Weights of a small masked image model: batches of 256.
Rows from block 3 of the encoder of a small masked image model, named by matrix and row number. Rows with one number within an expert belong to one neuron, the router's apart. Each number is 500 + 25 x the weight over its row's rms, rounded and kept within 0 to 999. All counts start at 0. Numbers have three digits each.
After each expert's rows are labels from the 100 images, of 14848, where the router gives the expert most weight on average: "strongest on" is what is common among them. Only what is clearly more common there than usual is listed. The data: views of escape-time and Newton fractals. In brackets: how many of the 100.
# router: router (encoder.blocks.3.mlp.router.weight, 64x256, trained with AdamW), inputs 172-255
# up: expert up (encoder.blocks.3.mlp.up, 64x64x256), inputs 172-255
# down: expert down (encoder.blocks.3.mlp.down, 64x256x64, transposed), outputs 172-255

# expert 63
router.63:521485534473514479461503504503506487493501515509535522448540490534502482502507481483490493513477544531521483464511499495495495500502533493470511515517502479519505456507483475521531528504496497490522483537539546471513522466490515501522534516471485519469
up.0:523525506536460554471535495440470536497479511507541496500556502457515520503465484494483499479533490482515512499478500506457501461490553504481528532539513528491495477545499499479470542481523535514497509481504508485523556469463501517557504477507482515511
down.0:507475492517505479504496495452533520462536457536487512516499496522512459489480509505487466496538486470518487506466509505512493490520485512481462544517539456510500519483487492499491518514549499482512501504505533522465522505475484494508472466479478481503
strongest on: dark (53); Newton basins of three roots (31)

# expert 15
router.15:515498512504484495477482530521506509446511524474526524479493500527518516468465455499514486542487522518512503494511540536493460471483486497501492503513526443481516438480505464489526478498472479505506465476521490484537531474523532493469498532485526517493
up.0:550491495543462489501484442494476502493508476456479491511556484475520521550500478462487511463463511457477544519494479480474508463508493518492497505529525497501513489453500527487498495533475571498512510513479484538547496523479488510502497513467499471546
down.0:529513518517469515512442467537510439526506517502489550527503499498441474544495494496471466528521520495499501527522466496505525456533514430514486497530477534529500470520485511493483529491504472483464521510483512430473529513494465511482500519479472467477
strongest on: Newton basins of three roots (82); pastel (82)

# expert 5
router.5:506486501478472494450519522479491498473531510481547541487490468508504523456488476517486490541498550525504545489516510513532524463500533502505526456519515463530549436516495512550568514490448511474487494508512492489521532481491525508448517514515533520543
up.0:517440494509478489511509453502538535475530494508499537510452504514504499519489488468487514507503485526524540492509506477475500473540504497517497468478505489477516409510487524506479499487490471487542512530454463515468460481440526502515486497482475491458
down.0:514545508511500513524510488560507467489513510512518456490501495493494525492483497477451478488526529453522505544500493473461539520477591515473474511544472538493486496512516496468499507480487507461515505521447484494500529497534518486494491499498502471516
strongest on: Newton basins of three roots (32); grey (32)

# expert 46
router.46:521496521515471502532520513507437477481522496472515513510525485539520515466472465525502471525499518496529517449527513492506530492487502512470510505548512478536490472485536515507524525478467491504529471491551528486500520458519506490501529492479506500522
up.0:479508494491490503493456443479525518464490475471535477530506495474546489537497439495486480521547490532505505499511494486483499534527557507496486490430518524449494419565527503525508536551489526489497522496521538523477494510495516479554480474490526458511
down.0:482495492514496538520510486494564515479481531481488484520513522492543507476504532512570475486518431525514478495482509507479443512512519497546533442490465496515508500485494473517514487499485482528526515481462523470497483469512524555542480515487481499522
strongest on: Newton basins of three roots (61); dark (40)

# expert 6
router.6:495525520487463526478482525504510515489506491498508526478481509524533512502483466493488475548524501503505500460530525536497483478468534512521512497516529469500506467488474488488540511490519498495495455512545496502526521477494488528508509508494513518497
up.0:527532539494501494489524533483508519488518508495479520496474497485492490501519545520481490494477502479464483533471517502471489505497508507477539552479495491484533507489482488481551535475478546500504508482509491488501504521501517495522485525496512502495
down.0:499517515485494440507507545502516495551455540536499511496508529475470493492507517503473464554570546487495464500486485481510560488500494503527500534497492502474524560500510515472543518486468434441515514506542498506460488482482494524491479516470525495545
strongest on: dark (49); sine Julia set (40)

# expert 4
router.4:490510528476482471430486535497499466461477529523494489457507478528530487483496479512499515524473497525507539460530504476499477466499522512515514494544528489506483446481509500516529493484514544483490465487544527522540523476487478465495531547492496535508
up.0:526493520488522508492489504465494527525517501488483484520482519532528449444489545529518495526503502521485501479489485515489501475490459475479503501530488528500479508464520462523492523541499549492519496493524555516500511514522517513535458504500523491526
down.0:484478489489464526522494446517519490489473462434505517503502518511510513489493490484492517445547478473494474536539498481496481486508467488502483525508472457496494416519524488506460466486519533529513502486476501475498526498481494504467498515461536491517
strongest on: burning ship (75)

# expert 27
router.27:497550518485508502507495526508478494495513528467512523464520493526519538473471479499505475523511517505504493471526538508503486472483527532490449498522538498514511464467550536528561518482480505481526504506513496468507511458499479467508508496496532521465
up.0:505499526519479515497450540491455500519483485509499472485532476478507517511509452492517527516523501499458492462498493522511515518506504504483492535503498557473535599541537505519462523502496460523517533487476500505509531516479460498477518514478492468503
down.0:483506513461512509497491456545483512473517476507499476503524485461491544518484485452484458525497496460501530503516475471523516462486505517481497507519478492478484518515513479498495461488484466515494533505511505497523491480518481481491506505546474491511
strongest on: cool (32); sine Julia set (27)

# expert 50
router.50:502504520482497489463499549514454486495495508502530482493519472523491488464503476488520474555501523495508524440517539497508488460468506505485512482512542493539475467490527480518559546493500534498549489506527505503524551473512511444487517525525522527478
up.0:501549498503464508506537495482467510514490505477497508526484501444475513541527511514476495525463528463512466532479527480469508504536499495481505471471524507497521404493489473461534511478494487491504531525542495455454490518488457487475501510504511480500
down.0:506544515501485497545493518537493487523522492489537475505490526461467528494506483539497502465489525496490505460479516518502496453534509527454521487499491437502535560535476477481488523472484517541487493469514540442486515469537483515505491517446513500497
strongest on: tricorn (39); burning ship (34)

# expert 25
router.25:495469504495499525497491522489478520484486490464506531478501497521546478483508442536448502523484545491513533486527515489499465458504513521495522486542498483490501451501511446539512494473479519534529495479535450488512498487481507470498519516505510513526
up.0:477499501518494531519468486514468555530498500496481513514519519490533448542492483547514465486529486467532475512481482502498496498469490507476522456483481524504463472455521526496468494474487480451522503485545468519578502524500528516483518538486458513463
down.0:533541526525506520470470533485489522512443486557591514485517509545488491500455546473499460499517497519498477508491498511494524490517483522499535493525549502503487551515465529518512482517484512488514504539521508498523466472486490503508477481499481473531
strongest on: pastel (83); Newton basins of three roots (33)

# expert 56
router.56:516510547442486505453473545489474511475492516470525513480533489529507508482495479486504467528495486508518522456536500506494498467497513539498512489525518484494529457498520516553537520495479500505481475524549494486523502468517503495516496527473493533496
up.0:506501531514472509512500515531499514496497531549519564510537504520498553464510494500484479515466521540481548493473473479533513521463493505489532518543556477503491517481497529515522495514508477506463484495486491500507531460486510486489530496512501459502
down.0:509497511482475563510507483478546493500454515511539473500506506541479514524481510540500484486495499506502541513480516464545504482513531425496438519497470468509526491531551532529502535482516513459487521492530499513444494465512480521491486463459514505473
strongest on: sine Julia set (47); Newton basins of five roots (33)

# expert 14
router.14:538468519454451463486505515504478504497508533469517527491491500513497512452499491508476505505491526531493495466536500519502499487505543491533491481530513459543528449487541538497557533508472532471483494511560522518532510443531517501480549520491542541493
up.0:473449478537492488506489455494483465454537489472487533527506461507517476563494502509510493482531482482505501493515480495496468521507518528516511513486517533480512489493489498511494476494497518504494510506504494557504540504474474511491552494517510487471
down.0:529502479510504482488561454469516516547576492497485515485500476555524521541522471515479544514467471515520519520521544489492515499474520488501502490496512515499491483493466531496470499487482503551495497514477499455491537529536478460480492464483487462476
strongest on: grey (34); sine Julia set (28)

# expert 23
router.23:495508483529503523497511492479508487499514506514498484581492500508491479515518496478500479475517484484521457492480521501494500497531520497507524489510450482504510466517506532492461515518544504482509504514510503494498513513472516562480490497472525518494
up.0:480481500553531531504502556545516463500554478542528494507499470475510457518513477496532507478497504488491528462538533504545480521504458467543518481490489529524455495495489503531461494522556501480489503511441528480541543476485537470490503516515528479489
down.0:516486482507543514498493465493483473521552457457528512476479469507493534486490501478503495555508508506505497518536523481533515505497470492506488537517513496535498558480483474507508475518505486552500490520532501449511475456519526492484469525454513479530
strongest on: grey (55); Mandelbrot set (29)

# expert 48
router.48:518517475513484476482503522475488538483481498496504549508516476549544492458483484509494470528516534492532549480524518503488473466482510523496533506564512475507506461506511446552539474506495495516495469488539495497522510484471487487504546523512506506470
up.0:482464493486498475496450482466513525464493520513507535512469518501503498510511488503496488511555508522504558525501501511543499505498487507498523488550539458487490502535469476530457472510485534530522529520531459465493483567470496496476514515550467540474
down.0:502516496492453493487494465523533545508556487491473505528462485519528507504512495492475452448496518436460509470502548497526462505439546462508484456521529545469519514512471518505500487512486538478498493509509511504492498504472524466553500543494497538497
strongest on: pastel (81); Newton basins of three roots (56)

# expert 38
router.38:507526516501478479494516530500478487485499520466515498469493519533534489481480448506532491550457533521525499496517501542495489465485487518475469504531510484515485442531514478526536501506485489513543502524564499500574499505483508490499488512506507518463
up.0:547482503504481530480515519454474486515469511536498534510510476485522539498500444520457508532485485491496538525480494535504491429505507500516522540522518492521452440503506510465501495481487472477491532477484486480476485484486503513486508490516529508495
down.0:519463513479489476525512512508494487512477462438504493503495482517516492452476471505460574510482456487476450470497509482510501561489479522494482480532486523496508550505472472492522494504539498420525497508521495490481532496447535546470543528514519455501
strongest on: pastel (59); Newton basins of three roots (53)

# expert 35
router.35:503479505490473503456510554508437527462496516459510520478495514518514512463502497540504455540504522478499521480516502496518507463474503539492489504516527505517502453491534488544548463518477497488480434531536516529533517503504510498487516523512503500496
up.0:495488514481534520486492464453517559505488512545492465477486512535508500477503529486537491486452476527514551463522500477502505547502476519526487508533471514510548473492543517482509482539485479508485487506450498543464489494536496515514511516484484557512
down.0:473502534513484504469469486538516476514465486519474433518481488523450464531513471498482491491484488549511491455510497521485482521543512459481525496500511509482493553501480486499540491493477521510492499518472499504517501549475467497478518469518519524515
strongest on: dark (43); Newton basins of three roots (39); Newton basins of five roots (30)

# expert 36
router.36:540490552492535494509492504517514501488488501492501489584471506501504488469508496508486516501485498501479507534502530487470522531519530484498497505477466520482504504518470467464488492497499523532504520485497492519497507506516501586487456501531540489500
up.0:476520501502472506486514516463530462525502519492488536504524476479504483499499521498480545502485483541509526502512516507550517491539521463467500517542495485514520508461500513522478478495476549513498497495481540511501511539516471478513499500518515510505
down.0:471527502488526463502445456512478566492499489518496476471489507566502466493477484515512516514509494514548460480518504501454504518514492553478530525497502535492489507471518519453495523475532507508495486511470501504458486563527537502461468530454526566465
strongest on: pastel (39); cubic Julia set (35); Julia set (31)